From a checkpoint of a small image classifier.
Model: 30.8M parameters, 32-pixel images, arch vit, norm layernorm, activation swiglu, patch size [4, 4], layers 12, width 512.
Training: soap at rate 0.0012, 5000 steps.
Data: 195000 training examples, 1.6 epochs.
Rows from block 6, named by matrix and row number. Rows with one number belong to one neuron. Each number is 500 + 50 x the weight over its row's rms, rounded and kept within 0 to 999. All counts start at 0. Numbers have three digits each. After the name is the row's rms in percent of the matrix's.
# gate: MLP gate (model.blocks.6.mlp.gate.weight, 1024x512), inputs 0-73
# fc1: MLP up (model.blocks.6.mlp.fc1.weight, 1024x512), inputs 0-73
# fc2: MLP down (model.blocks.6.mlp.fc2.weight, 512x1024, transposed), outputs 0-73
gate.430 115:489477519568532460625440491512494440449444538439519561487540402456550522537506459501515413418540530445466422464566514450508508438480543400526476492479410507503547590464519507541472493528445443498537537573510582537590503474
gate.431 088:533469584446543467579531455539475478539466558567420490410451440492498613538488445458434437542485534584442426514499511546600576486495391528464486572484459569536514481457551589539580437515475471418534522450448435443445555435
gate.432 103:543545496505504481474488523497468531479511460590476544538486521557519398490591426468542457487532536410575524571509405498498485521567577630513558446461430566500440472496436558445525567482466506412510498503426502543445423546
gate.433 106:570435480424611419510482435471449549445463459476545499514497470519510485434556414443545576513552488529485491477477531410446478576515550550522441425456531512532351444405620585534608557584571509475537486497539466491554573539
gate.434 092:553520419533556592547420577493590546480467509538459529480541459501436517581507552571465528586511516480467447520480444577558550422460490583406456417430463444480465568593542475584487490434541455448597462526552471515529438549
gate.435 097:470556593471515478510466497429556513437491441593424576430438480529399507530480521525517528451533552550558563447471522488508458490453512485579592498507495538411495436565564571450582482457530454513545515547444419438484499557
gate.436 104:568525437569472553533430483526541514489530509440622491552555465516494465417477499480444444463526585440395579434455501508522533397465483486416503568459468460486446480493464455586414449529486454595508507522474470442518525482
gate.437 095:571515560530461423467529594434502487490477559421468537459431483568492466451497452445407504489434472469546609549518392522462518414456488420576460509545526503501562449587449463496497508411491417559581521444565395461395523559
gate.438 100:464530525545473499439600524559428492557574511444461549503541476487515498468572524416504531541497399470513542597561528451494473584423416502431621397453408484526438520576558424491538540476494541470525525417388411481471519456
gate.439 154:477572476527488468487535462522505537462577438522433498472463485494572511436496552387565570529426480495457489499476488502537432504514407616528506483456541541425550463479463488563482586458415481475462584444499460482464546424
gate.440 083:434454577401538581445525576465516418441508459443523555546519507475551569447584507512545575592488425555463531503473419522516510431541466488544560515514585448431586507501491481412570479501532522491405522523515602447468461487
gate.441 089:586452483419431493480470574528381525453524546560438424558516526457434563409501484541450531447441496479504550584492527513531454451523448436542464521493520440477580527423486474508544497534475404461484511534520497554467427489
gate.442 098:493486545558583532469497425484493506437539434409522561475482554442504497513449453566527486484417545456427415536559482467550418500509516585471504445492525475450445452522479468509465529482551591554526436515567490475531435519
gate.443 091:462493505568512464545431472447473474542486546472577382560604561474446576507570481533579488465446508490458553460582463553522537552426536437527453403438506434529445443522485506531463493563578438536443471477484643484396512550
gate.444 096:476435484508452459455480517456496437574513507417464418456497474446510523481576515537593446581597418546442564528552429456523577451404499477513613490403430498545450465546490561536599516553555484448457430497486566448551540552
gate.445 086:561453511439496497490568491467526443437414572561559499406406500498474447505546486516491522480450445532448435524438547471508568530427518534524570459539508467585458541512486464467560576535588512536492554458518477544462507550
gate.446 103:489495441531519539433522417566395532511504572448574483559511457442486494532530613453460517535483463513500476500466468542507494562488537558427436573407519499572443467515447477453595442542487426470542567471516554429575511385
gate.447 122:492486519544536486497537448451536537516525572504614459482507470453468505493514490417522490480514563553513548504460550500457488519460477427511562540402441448486549493471466473512576570470458410461542442508482420437555555592
gate.448 095:511516486445523477553508522451550471579524518434458500467518580465556553576443474456533455438492469392522455510530450538452386445485462475491450520520552545455483500535485433526497520469393500483483530499439564541537459464
gate.449 090:500499440452475497498500448496413552504371507541558452505552520483522525441474574442521397478473396524544479446485509429433494552537514608480514557427463434571474418455502559453411525454529508451431534560435406501544538495
gate.450 113:476450547482470470555518479461403423526446546447532502452570453504497428526476502494537439505577473536547539515425525500491471543476471421535481474504535461539438510528493517603522430446465427425535415599522601524460470430
gate.451 094:571586583453525585563522469483545412524475433452457468494522557559462520504588559468481539468510412450441529527473527452399516465419541516487509535472504469534450520522540434508510503470513422543556457475450499467444499554
gate.452 091:549562503504414489532472439541520527550518550483521510494553506575592401465541419550445356491485565525499466496498529480557499526534366498496514489500455436494419478532528454439490526450599475400406546583468517537431474564
gate.453 095:520479553543519403520563428477462459451492477435480489451402442521505569445464543404534496470455514547428540464470509403543566552490429467511466481398527468563544559506516528472454597458457592561462526404462465511577467569
gate.454 086:567556438432476508483482428400577439450428411515475543519479542449471499415551527457521542526541456464523519478527490431480535439519573452542523429519521529529434478421523499560528528525517463497433532425464425511493472541
gate.455 082:534516559449434502457401493507596527440480499458475575447544395576465556521433402489490449408517565531552543474451591498576502465574473538501481579438579548453598546437499572512577487569572573568581408517510534487538395447
gate.456 108:561595590575480553520543604581517524555510402484490577540537440505582504439444471562551443552494505458571462455426561529520365521451429565518516545509514545521541508430557470502545463511530509566579437508530523479476404424
gate.457 087:448436525569487557531429573513545539522504549484555453466492391472536483486552453416514446561545466496554479560486469421467450512509527492533470475531515529553426443405474474540572460410549468485464499541569533508465525432
gate.458 117:430523490492473484534540591492485557492472473484554618508517561413456458587535484428471570464560521451600483503554392409445574483517390517534460445422494437439422551509546521563515494500483449547515459488487470528504481541
gate.459 095:548522433409493528425450401623437489522601583534463545483448511499499398528487473604438444501580424467418469524410577568439537480485426502542462501509404506559555493528472526555559588441558520559479577499611460510545532449
gate.460 118:528507602556530574556498494589567486454506450375535442518459430550383502578509539479492491508479488430582496485506481464453477584479449571528520506482483487495564507406570416520469488446491507566462507583490398526490463526
gate.461 140:567533532498467418533502428564469566537486579528523468567525531486495531431480414460500451523543515552576471552518477443530406525572500498516436442494508372456493421564485494461386556427451554363475547434455382491593530417
gate.462 084:546564445443517406481408474535546435432540551525562602474423516538528415432463516551516564521495506456513487464524463455554558558433450435538599545496560516443465489413520591567497568467444549393549462457538498490467511469
gate.463 088:384474484453548473467483557545580507477531562449418474529503549536426423519438577432521567499543529566569613472520560511535462477553556459504519497456547525483567487507582453512555529491444628539482499458504524444515412538
gate.464 092:610537487509506499408480476584383474513498552498451443471497604538537465563427458550504592536496471494477463579462533554490510469511541497520531529480556399426475442513506524466568435445497542516529534502435462476537448416
gate.465 173:488494535508497585465547495575494447502536515451378526553415555483499482530477545464499458510537444451535447571486469476454420440565444479531561495430491585591527459445448445528581471450529533477497516578420445451453441511
gate.466 092:515498506531522410457516487578545593475539419529502414529518521495604455498548448557513492516448467401533486454562592460489480491428537420410474510542420469520472425524441489410461504484579599442469518467462581527543527491
gate.467 101:447446426414448503498521481543537525439563507404550500555571507472501462581496476538588486518505422527479462515463487520445581499454613502512512473515448482506540523456423563456437541495456467564527460412585535437484454488
gate.468 089:465513581495451471520449515571515484478552501520529429481525567490447486502457530514492484507515520567509472501488576617483525434466470470466550435433475579524524481495585488591469449533557541568450481463485588452574539501
gate.469 085:558559473570436567549582429440562584505444518519560581435418466472536415432567465525528433472492504421499582467587538431557468424554484486551496449563532530535530466442496522496520485463512507454481499461573452529415486500
gate.470 099:594528535521537530525493522429514496446564498520444479537423495473499502462447500583480544523512518544471552557503526536481570484602440406471521579467361459501549524403453451501549485419582409572588489562412551533455508430
gate.471 097:544509558586452490507499554529512480558532506528535427536450603450533560525455437638433423583452503515573462434533479495426474432516401502563411465529578568499497562516421421488600447527541513516521503509442474451450429425
gate.472 088:567480509578521475492540566466489510527498535540486475511536466600438448553523471494614536399497427471424468483481564486452536603526546566451500423508482554511509462447449574480533597581502503449562567436575516522568572492
gate.473 144:521574466551523475491586431530481501496437397515404438470561506514502489550471505418557483521504488402361509471458614527523495430457413561447510559548492497509460548377506561528505504526510495460408537501441495390472522418
gate.474 089:562613589540511519477544339524492539523441469547508426466412571473402525460492509484538413538524496513511516396501482471500571513413524524506606483515461547479510520518427442458452451490464500522408514457501539404597509470
gate.475 103:507479507524548491531475514461482522594536505529447408539454618503550487529508550521472466546503543445419513426516608545500555544474436437571567516566471450418534566512520500409422480516508512487474433460507486478540499570
gate.476 091:455501471487552523440412429465569425593590539474441470467424527534449479450577510483503514514494471476580509562518509419466596515514416563468569461533554448410466597510518469438471506550418564542473550420459584554517528467
gate.477 087:457452519527500556432511447459446440402462467445570464592479519444440520498533513485590482481554486498468440413475583535525550482499463578450430504437484479598458415475598432569429521535434581592558429545513473501500463434
gate.478 094:511567424519459479572463466480500524443495495412525477396530523530509548508502544525539519525463422561463440588462398494444580447545573607584446468488524492542513463585495488459504458520457446586498424462490559514539554472
gate.479 086:512601525496480554588548488509505498444526534428536466469429448519448477586470466537448457435500592487544440532458447464450488441503538570480534538412554495451550445414563448592480537542467486576491423556452440442472476520
gate.480 090:461476504476472439468460419419519416564413396469471549438515575564571450543564549451501473433489499510477500534600496472448423501536566554546488443423533537485489469405559528467617534491501503416551549392557513452543425495
gate.481 090:429491554515574551538517407496525549459515551573455534554455539604494499574570505538572544516490557487426509468508514523535467467473555567457563494525552434477545523449510456610551580531580524484510581507527525521445483557
gate.482 126:519588531541567498461508574484486498428485438405487520497514475430530528525464538536483425508539449448432489625580558518472408514455400577500439488491494455574456409505527482510463472489449568473478550449513374482458488533
gate.483 106:505628526476448495486555467494534484474549414423539427574446403485561478516422480434542390485567538484598493525428563493460573496452436557509498465514429384479429560556556552524502413567520505486515455569507457502539578547
gate.484 081:541505440458453496536529539420541550452564413529576526429435476489463481527452577446572571570561555513479504516558454468529531437483478496518564536501515542452462502522463535462472503552449465483484443464551557520404544509
gate.485 090:474603554490576444551531472438614438443524508564528487480421467477498546517486503442511488415499568457440447465501525494488512455530592554454580475524492423509511492505509523517421635420373574493433556495451392550546497491
gate.486 100:489407377549496531557490462543555509567514472438471436505510473504510581566452586555529476538558474463447511488455443542538489529476509552479535539518507503516505510513520505479472484422582516473467502511503488536493561460
fc1.430 115:484393499488455524574531473489451518464533472406494523526546469475582496337501495423605418571525542439517476514487479386464430417518516456483413441455437539481551510552521531434447519461503474606410428469547501534568511485
fc1.431 096:517518575452521483475495486500532452520410548450506539522452480445544463451438541454522446571540468544482438540478507568539490520479445577461578484532533540504554442498529624530565492552525505460553518481500472426396470462
fc1.432 104:572539460455478506519512452436488508531491502518404530442481569447519536537532478543486460415587447532627514476453466461479491492449502568583505451466499505472464552460418515412477397459419511468461478487446569492469570414
fc1.433 118:478541525427472491498467450462458465488512479462487540453422578415550533547496414516505529509589538466439549500525542575494464510554576455423420492493490497562426466549556483496484431407476476464527463442668531546569487496
fc1.434 087:417525537556459508437447517486408418486570449456501493529596522545575493558505473457534448426473545594512508513512520567518506500508510512556534509434455493504524531412531523469503495506450564472458452527488560465552425555
fc1.435 101:493443501449556510548501457522539505519540475464530494567526500520529532505508592552465474525573479429551537556602499410492388545486483516537483480432446512528532497489466408515596454594499585571451484499541551542492494559
fc1.436 095:436571548530479579459518520533545524511479572491597544524533477502573513538445487501494455521505555611511478478585573509529452520565501629483475485515403454435463545468546506570389478577459541551456497453495508577510408610
fc1.437 101:451496534419514568456541533574521384499585505572487509547501543497505506505577504522497497535496502575510476371483633590544582562496498581469531505505484508502544528497537541535445550542437518505478517528547566531585442407
fc1.438 107:496480536459490498495550521477485495515459492502458522552489485542477584461494482501519553421584526448613449461546547456541487550461538506441549551431574450614489463478459562517511442479535451584502578429487460545547476585
fc1.439 166:489471474528444510463486469585458470554527472510470574481529460460629478490492444424560588518500452425526480476442473514497482523520420589516598460564464621459433581402420469498495545531448461516480519528475530501523523509
fc1.440 085:476553449565512507500418517609456525551456521571443418505477514526449439436540433582525475483497576531479474529509512469465442506556522464409427480459447446547568429520498454579494541535446427543511445571519516466561543481
fc1.441 109:521492479474506546465464489541465581560513537495560397613555447492536529531426394520428398390489496504530405486517599403455514534483497492625550555481565526579514517440524585440510612513442433554486476568509464537552511424
fc1.442 105:441459461517431508536517549524509483590544468511429568495487426486437547454432457506522523527513543544468496554388437464500564509596469517469493585506471519540504528507458428497570541400453496392522469408577510629590496428
fc1.443 086:565500452519567476438444458546433442455460541454559535460633576554508550427507544448467471501460488398569475506454549385476555543437508457441497536485523448463531552530454469508535565491460567448507528586444452450469566445
fc1.444 086:417539489576444479505545477519479553501538436588517481494533593563601536478540435440534562408494459404533520534490495504465546554450425504592514548492572432506507478390514493553587572503554451389581557503448474461472540516
fc1.445 097:527498492547531481552521546552513424570490424551508578576510482512457461419541471562498453530555420424527466421453444480398380515563558575472478503520434553489498494500540501480419538459515442523484468438429551489453527435
fc1.446 092:461498506460453470579511464565434510434536488459493539555432527531496469463487435566546415440484420406488456513457497491454421444522585476484524477426486522453474585562523592545461476449382485528510496525489546498471525556
fc1.447 112:430570556536562595490467564461553590488549450579449476529540550461470616474505488474518490554501511574547423462460511472591448484458474509450430496530452570562406478441596434524551495456475439521453488486430502558495532525
fc1.448 085:514426567475524504531532453530571582474519510516535559555528536477552447458460509499487453413449537574439534507546599465520531544514471532478471504418405518492560559410452457598462517479493499513592426544522546447551481506
fc1.449 085:515480484449581521588444525474561527578410524495497430430454514516504540527551443456518551423542549534565491477392543541603424604516544449485438522466518582481458540497592579490509538528438549542404531494462593459409429553
fc1.450 097:498518539476503590534547550450461473463456556442624526553497454501439458577562458461548538480595536510500542595568532418431465481536575428454546469458517493464578575541555453462519586594508534460601501564570570525536448440
fc1.451 093:467457409461467512471532547556536512511549486608512453575438521468497527453544581473566491553536438557456518520526488502547415468553480586481484556534492450496478439536431423470479460487445481505481480525587385483492531564
fc1.452 094:488570511414466503555571539449600524430451559620574533558501530431430508526533495424554481563579509559432414520539512458523464492546539533495522477507472568496580443481448573572531439518518481583469589544565454575471530437
fc1.453 088:526513409533417415422462388465570496536479502464532521529487396549454524540593464481482456498558508422595528548553536431465506455555515554545580536452478469437495514598472586501463437547458490572519410528437571484558521482
fc1.454 090:419454556425542610551435549442469470491463614463437574508557554584544440448534392519418540592447568428490571472531533453526572531501452504462462528463428462409564498558436602524516455543522483510470526446494510501507555555
fc1.455 089:539533473577521537423566485555491531509470502485501448489455431535500417505485579483490409461477480577438548421528449568426443377479520497522425577486481474523473572494539559412461561550507509556574494565568508421594536568
fc1.456 109:480548511440477387457468427414418553481434502500467547495472546506520512506538437446479538586486510511473523508485529530535608530510490482430536493467488573481500496511564493500488504548549442508525595398585511472557538592
fc1.457 094:514496422559507465536560562477521542572410500541427491522516476499557590440523487522502622555525509485378550500519554488568544503533551462558464447563432524535524511549553406572564502492478503483525492594587539555481479486
fc1.458 102:590498450570439499452472543510487528410486437553491584569457411424486496474532503516483445491459478486626470538498464487401567481417514559511569572482521555536520469450501475463530449544381448519487461577486460526424423569
fc1.459 099:577509474510565558495499473509491494447488521475412566475526471551579419441438488455483498437515557456563524532527433410557467567467554502418557502544512396473548598546573495530588470409477548442520459505435428564445434533
fc1.460 113:443544517513486548457489513502470445358514491466445521493475516476463412554403544459588530436577536400545521514494555388529457632621418555544481471433469489552530501474546456443408463496552544515452495484491494486475411547
fc1.461 116:459585509501560525519559567484512435557535515488528488498397448461405459446414520460460453487514528510448427421535491530423505477587520500462563459459427474527512450487478502525455490439528537519577519492493542519493442564
fc1.462 087:576537508516537507472462521391481485423516535414425483473503463528473527453544416612469575495472564522416518467455528485455550454550545460464555431508566553412549582515495570440410443472483476447614559479467444444480488517
fc1.463 091:571576434560436477532541580451546427545539492498401465431454489539473476575472544464496461504559439466580468422507402580520430552554560534538532499535508539530449455556443448457585455583505516503481439520479491554534541522
fc1.464 089:553489451414571491564408496447532441508445535442536560488442476485504498482560498559520562544557453514491510475493533459501547524521547516449590586447526447503431428455590561522445453462469406486533514421399546508555548484
fc1.465 176:460456514462455567522565541586535475428591458511486516576439485478508564544495443459646505563529494444594361567525610475537410444534514515526587434461563508524473481476495393504569495543544439516541529535466492457443457487
fc1.466 092:456534497531520459448514519512553424467451436572549541459440446544568468427546501548446489528434582497479514490530518503456445572476464522476503499449462449534600414518546445509515530510486554529432503593403582542537512496
fc1.467 106:505503547622417577515552531369424543478541458532610403504498483525469540499462510511430495527490433407454483451454491399454441423520540490419463491424581533408414429463505501562506461497427541497571476469520476429502421489
fc1.468 087:401498479505510485499413590439510558559486479401428537548466563504491430588530539397476458531482519562565508552503496511473557424456554503454528436526397447531437571527538474426466587489540437532493467521466546509457494461
fc1.469 082:477419399608511504487429414489518548495467428472425505491449488592526589569453543514587461595511508556447399446478420473494517500455513489401479462510409559516512547611486513502523450493471443594496509517602520535493480578
fc1.470 091:561484430497487461431461515566507471573507566510521567443523434445422502434456484542514524484488499467522524500472463471469500514484461442565541413590477528514474519543491445500453523562466573472413484623452519438565501585
fc1.471 091:508509499450400425491468442463462456499388445508517465529515462465561421485501481421505522512466474597436490421434492497500614423468548458502583457549454477534502537517590601453513460509441546476477568541601421533434467389
fc1.472 087:411514548529488412435442471492550521526583553543559449501548422531497467526606469553413527384484504507562535542465501585420482447481491467550502418530509514577429574517503455548417473411543594425520521473539564567513588447
fc1.473 119:499466504435528480495486516520491515463536409490518459420529501395496480606478509452516479541487542499430485511501497486480488511484427546531423521511582486511449518391511506541502505486554421531522487546519579504529455524
fc1.474 098:510467475433557463562501435486610485497486526464453444551424538578583461461551549447444392504507532466572463559530542451571499475512585433510546513452508486496536465533545463559484534451443459483441477454500444429495487467
fc1.475 119:487493522423527491534505515514478524456616524580522444444493494470441523580510494475532463536434497460409425447555468522433438573572486554525402465544526612514552463548399541558444523581561400542471541560476528411548515615
fc1.476 087:453484525568501548427435462591499536479477539416555518549552468465566516590464521532431428445468514463363457517483556529592486508521526438435540449414454450587512407516574548511503519583564556474463411462531519407479579459
fc1.477 094:489517504481554593539496541558519581574515440544491503490476449491510505531532531435446498531456520534523470499475454475538571411475587501400465483485583476403594498542423568507614527507474512441527544452522511453404480523
fc1.478 119:540466585461554497445477523441494539495516507436520448490547486499497453430556596545408488507544522457406564519494536546461557467505436540495516477525516533476449525417428577532471503505506454423545553570551403438498544501
fc1.479 083:522454547469516540547452522542477494545561504423462569425532542445422525426458426426419549573477451478399451410566486545546540567449485456558558575453407557488440496587494431486485452526476572425553466581563550504416480499
fc1.480 086:506475435587496463559493543529599513570500482534465478485534621541437533517452470475565583584483577420493557393568482480528471517491484550524458590486473500407470416533489473482494540558471480520500539477447423575494512538
fc1.481 093:498484420418487481476469513467468562400532405495514599520511492422479515458463641503463437468526543483429479513453530411537525425483453515494503462572381499490506466531446518537400536524477562476503552522518539434447490531
fc1.482 119:447461460561502470573533472413464425541553501570487518450517414517465455435563553481475533493545520526495476454410525501519649467487460463446517482524515435377568527525435478536487522535520456514449544569533552510466444504
fc1.483 112:455568547469476443553415482511545540545498472528560558505525511514488462527390561575425487495536423437527522531498496462451442369464497544566492474522481448399469435488447450521601556464402481480448568470382426495557485536
fc1.484 088:483431514427478618428395465510451454415447452463505473459541545527501417501461533458502564522585523508432544434544491468556426430451525423535556463477446506512482505464469499555498513467549556513539528546552543561513430524
fc1.485 092:522561544538526561437594520438497545565554491468475588475546418452516510540524557573472429499465432570469465564489489505565429432538562459436463412512417448617562466469526497482469557520496474534513516438460541514585487596
fc1.486 096:486539569451435587529421575538513515539532483442428537530468503518478449453545528567523476576548438580467595582568577398491479562465498523438554477528534486488453486459570562569496436515515569542550442448411456461457625452
fc2.430 121:399532561468516550515558527482538480551515454483495524551436430535517448607491455568442439490396501576553450558477572465553475433497474494597573410519547497515459497551556435497485512625459593551484443563502478459487492529
fc2.431 093:485486470435520458529506538444638616482569477506545471426546493440575515536426531472487543499544517471525526445409507466535472453451536453490475531518468432544458477479488434462559502498505525554471516469463580429523559449
fc2.432 083:480457574545464538588567465436609526495476556483590551478565443449540543493499481441515489424479556509504516459482590466533496479457562425457606562477536501419448539514483470575465525434530518547596438546459449446575513473
fc2.433 122:521517511490565403549559615523517683476489508516488457517511502473543544540498444533413484643485457491437470363448476466519564489538580500538448535420523576540544402446485470468558431495407500545497537491579491484524574456
fc2.434 081:476562423574554510516478498503495581576552563616539492438508539455437490459454587532518487487532481548540542468476554543546614439481522433466431520534442450529566527517527465448409516509537521568469530497417454528566537482
fc2.435 090:524502522536487469468487385397550644474470558421528562453600475565544482516457476440546543421491443517522544426426532543557452418499461549509547450558451452535483437458562466484538427535480548586488492430469508476535409555
fc2.436 118:544516461482489502478430381497544500501487483490527531561547588425579573536529482538454534494473501529576511452545399512509414455389485524500471502486591582492529530441510496447508505417404480582471524489490450555454532548
fc2.437 094:529510454493413505443534472490465395510588530423428404455381454431596512588424465541569506525531624468487520530513526441434435592477485576501464597512471419482426506442450535481491450463533496576548563629457529558487511614
fc2.438 094:463480505465456585494508480591584529465428549492499571488452492472522496427507605529539554500435482538585495646475436484459538458432518494488501537451481490510524502586468409525408437537469450404544549486443452471591537575
fc2.439 227:508530533507478420492485604528505615529449508508527534502707371457513496537524518464492529566448540441465538226436474540585482452488485471507512515528515510537497506480490519499473521538446459482448489440466538537535490480
fc2.440 076:485434557457418448518475531562539514492528595426489458509464498553506436458482451396452474540480515470482550528527457477545521443505470495573488493577533527474531549537523460484612543454504504490452527492512475468479406577
fc2.441 099:573568530509433559548588456565480449597504551491503425481466527554523501542581523389542529464467526491453527530482522489410558570600457375528499481508428469540422469528510545589447465518486483522494583525509554465515484404
fc2.442 108:497498507529486543461424429458482522423470618378484521494367461542538549557482471420409508506485461452504523623502467539451530432490502507543496487476536530577471559449581451547428499517482484512447496443583459521502485629
fc2.443 085:422491550484492413524546558560567524531427537414592476469587555468484541550550476553527516557408574449507411472582515446552548452474459505578529528549420376542509487505558485500434425423444533529468417483556423524447520441
fc2.444 082:419473539559551562456452573513444471541564441515465501511495449497497526571436528572464531448501498497558474492551473501511488504561511553582560478470545568614439563545427441419543417490494511535511442553515582477462559523
fc2.445 080:479476425519476627497511594515570475479475485551484491519455501599475434453470447573528544480481555501532522562574480468520390574475551512454541539499558457508437547458553477484461479493462518557546564456564472565438550551
fc2.446 112:421483545491446535550407428552463436427485438544471490542471490534544508540515448375492389477541414539532511616452464418448420505456485546560565604472516500394467449589469600502533461450515515596456536439485449590474528487
fc2.447 137:540421545515489506579482511594577603592517524577477432465550514462413517485545480508377612449477466460516434525473525456485492494458556443544540578487395470508446453534449429579675473469514482454562514529463564493540491556
fc2.448 083:478521506482487556553387462515542479571516535577489424465500561460558500519530488402571493517462526450471491541494524525451464563494549563453536524526504535547544534459466482556484560513429438544544462495567423476566618479
fc2.449 084:444504438512440472527522526469452436541465486417491471586475516483462473515560441454557481575532566499461430576585433448561444496524560486502483442507447520466435538443449427416573479541468464478555538450507446573572505490
fc2.450 093:500504501465517537554489495514473492460519480567522480481390473542532599444432478529429439457544469454494434559539555570451583543510471490517488597431473530520538512526455492523510467450570525521475529573510586384454559459
fc2.451 087:445500476479504525524564589530548468539546567462529426407424472535553476409468493466517456551514525535565441571449563533542548557545447524512491550488482436439483471550483508539465552424513466406567571473514500417494561545
fc2.452 085:520450582465499516503519473539507472548525443463538456413428510477434481504589535513485638432476481531512567628503528515513516480546502432397494479424591537463442543595580450480457519428573522445475511448447549496560545500
fc2.453 083:593425509516552475454435408496520408473427521499578432548524572487586438525559473460465530466540467464484551454389507480549461442471484519524443423480480408533539607602577521464491560579429627515535492534519504468534525417
fc2.454 079:521544512532491565502522420530479422500454492433547526471453419542593481420507463470551517526505512556547418603476548459450477514410484558517414439414497580509432449524516457503545477458575532563493408572509473461498539533
fc2.455 082:461578498498458475547562542533408486554540454445493565446456436425548537576566520560498550529546440445547507424542453438510447442504448424511556459456436457548473430477502520391451453492440459457442512539421484486424554575
fc2.456 115:508406445585559642513482515521557390557507478491508412518334452463541486488479521541505524438487523396563394632568503481454460543523479549499516498580415511425533449472493598535516544450466496505487493477438595454522521566
fc2.457 083:510431552494594409458488554475418532502454399471476549468537554455442568465502477516573526458511527433489470538466469459472460450422420525584402498525444577445482463500572613432360548564535519580387415523500509452487540455
fc2.458 113:421498524493527414596472484474548524519504565540524507526583481545488480550518490472482460476555585548535485380549469510446514554507522487426636484431529510438531504514409475577532450563550479499533504479551385442486577507
fc2.459 099:524395584481499598465538510424551438539460463491522509519561454469501455625453472503576562422456486429473492484515497496572379459478482543563561426473475456528520534455516558464504472493606553478476464441498509512428488445
fc2.460 130:520443492638516432522480493462488569504447501486476562513688554441534434476414429522581510469475494572538531272503541524459439478462420483408548439489546539451499507522489409421459506534491527461544387467479419558500464506
fc2.461 138:407571470509536607480485460410554358468577392455480438579359579414459554469484559515489468494566538505571467703537512496548579571576546520440518467477532560502539483499498520419553482410598537450422510474440478502602484447
fc2.462 073:448580498525451424493489491451522563471512589571446519429487535443538473435421570509448462449413564491498551460459460520515457479569474472574464526476576526530501578522425471454531462447478544456470544474427552530431445491
fc2.463 080:411448546568393460570433506476537479580500552486459433555440576577459458480542539541554542463509447552504417559434548512571477445503525485538558467525552458563449552485535490535439491439506568539492432383530567577544432532
fc2.464 096:505496425472490476615553468453547566468500525533515586467610543445499517463610499475484421520617388529445538462501510528436523480543488419482510460424519504363519534553536434478565455486449451481588474511461553496525481496
fc2.465 245:567477524532500392480505524538478636453447501488555571561732492490456497570508538580577421534500435484531504111459432507552494437505451510504546498479489530464493500551532411524439469531467529511499480498586409543516475489
fc2.466 097:485528561439532450442526466437479583496489535522582547469523609488563518515513463516569557531419601520517485478499548574478469509504413481491515529500579505523498436587484520525527516458458494442508509527415565476441479532
fc2.467 099:499488521513533473553486606513487404542500517494468451565397508483495434479531471519527437461524530484414419605437523510459494532541517522475530540512546522413495473514493408535550475418445555475487525512486476533562498544
fc2.468 078:430443555511503418517503504510490512563462477494411508562469494456474497504514485542468408459497499556441500426446429505479475528489471523577516457478556483435618536543587409535445562483513535421493461524513554528397479537
fc2.469 086:503547508439448560409576565516541533523464515555507511424433646541589414508466467563481529526434466573541446577547498546519616475460527525506528450537451493447427473449465475551515499554522572499528423494546511452506545547
fc2.470 093:540426454541490469483498538500420561587531485435530514484612521540575545465513560529582484490557483541391583415435488561483441427494461476520504469443461414509509527475463542447550468459495471557542571552503479567481504450
fc2.471 101:372531485527495555533513547461447434537494480481501461526380539556480559432482570453466544476527493515479549688511458493482491491514557530418557548460542454502553506505558407518541541530596440497499546482515450495510539566
fc2.472 087:455564554528417452421509476508482541527493553505485556458560386545494493572519433517568535446458561418493483393451486486465512485400505559487511495461420448531457568460500488518509466470430522451544526470507509471529493596
fc2.473 122:527461510497545388469570595597467636491460566493601509455742547502493414464590478477464543410483471475438534291580514471551483471498547479530407542504540531501566483508539518483510469528408522523526540422495531479462418492
fc2.474 089:490415510483566438470504573467470616562473503549529551450666466511525525451430435459583496557482429490558601362530405456472535537498442443477491548589579553658529449554467595539446540435483422510530609540468521566460528460
fc2.475 101:453515475520489436456500462523508485477445534439522479404536530440517522499459455519572513514463457462549531341567403451508632485481586575506502523452501474434476466430520577510418517615537481538448453411444358452450477519
fc2.476 086:484536461540550593558530569457426454439503461393450540516413501597502503497536519492553523426484448453477520561537588507499450583450529614450449555581508454456497499394560511605528476434576593532562462523538572550524487507
fc2.477 089:428514522545472614471578488500573373555491476522478519584354476581413518459543519574497437482527593569465534616443436584488438437502469467440467520515537481499506577454571494541520472540481521451536499497541512458489579428
fc2.478 097:491493442517489505501503515524462461556487570522443478503470452512528525392497487441421541489409463547552401570458467505510420530530534565488492542472461429500534468462415433601452548533460428485572489538527524478469566586
fc2.479 076:487551456539492509470480466409426413537521518523455443471475509613500484490572582550569549518475532523525569452486574434429484415513509466550551552547440527573551564406537476579461535463530535477527588509471495472426465505
fc2.480 080:487591479476485460422499480465404427388499497492534584492461547574496574573534556508551503543479506512489474539529474467462482455513521535458444453523586528489462481520468456568491474424472544468411534537492503404485524547
fc2.481 088:531477535502474594440475431509514444485457493495485491510440615514447542508604541440528532509505511454420572615593446515380605546477457444405463560530531562418448521562470533448548443455506437510456564546446580499495456497
fc2.482 140:430487468524506627559494495560564379598505543369461400502349552451467546470540483403468450537439542465512414681578509444587429580513514502510540459525511528517471467484434436468572494531441465459510525400496467415543511499
fc2.483 109:475489465466508497486443497513445554569463535534511511543391458501514499499469621427433439479498566498589423578458516450595565496453483585510490466560575419479502446517513578523509553529504519532397532505503469451534445559
fc2.484 084:513439449422448510465422384365579400517561440479438460510481455576458515447451581460577542484559425590536542557511449477492601473463513506466421445503610583541564488501479540473451511462458601545482475502509438538433502451
fc2.485 090:513544493492560482463479455439515562482472622418451503596526487565509455528459474526504521483511510501506490349564473527561472472487527555515579438452446464553515502519567564560439590515434468556396495461552478530486575467
fc2.486 094:525544550551566550507542539511388562511498504400494449431546533427426450500448585486480501470547541425388532534462553467586528500505553561528541559482590482625447527392480492591457468392447450437562490494460557508597513455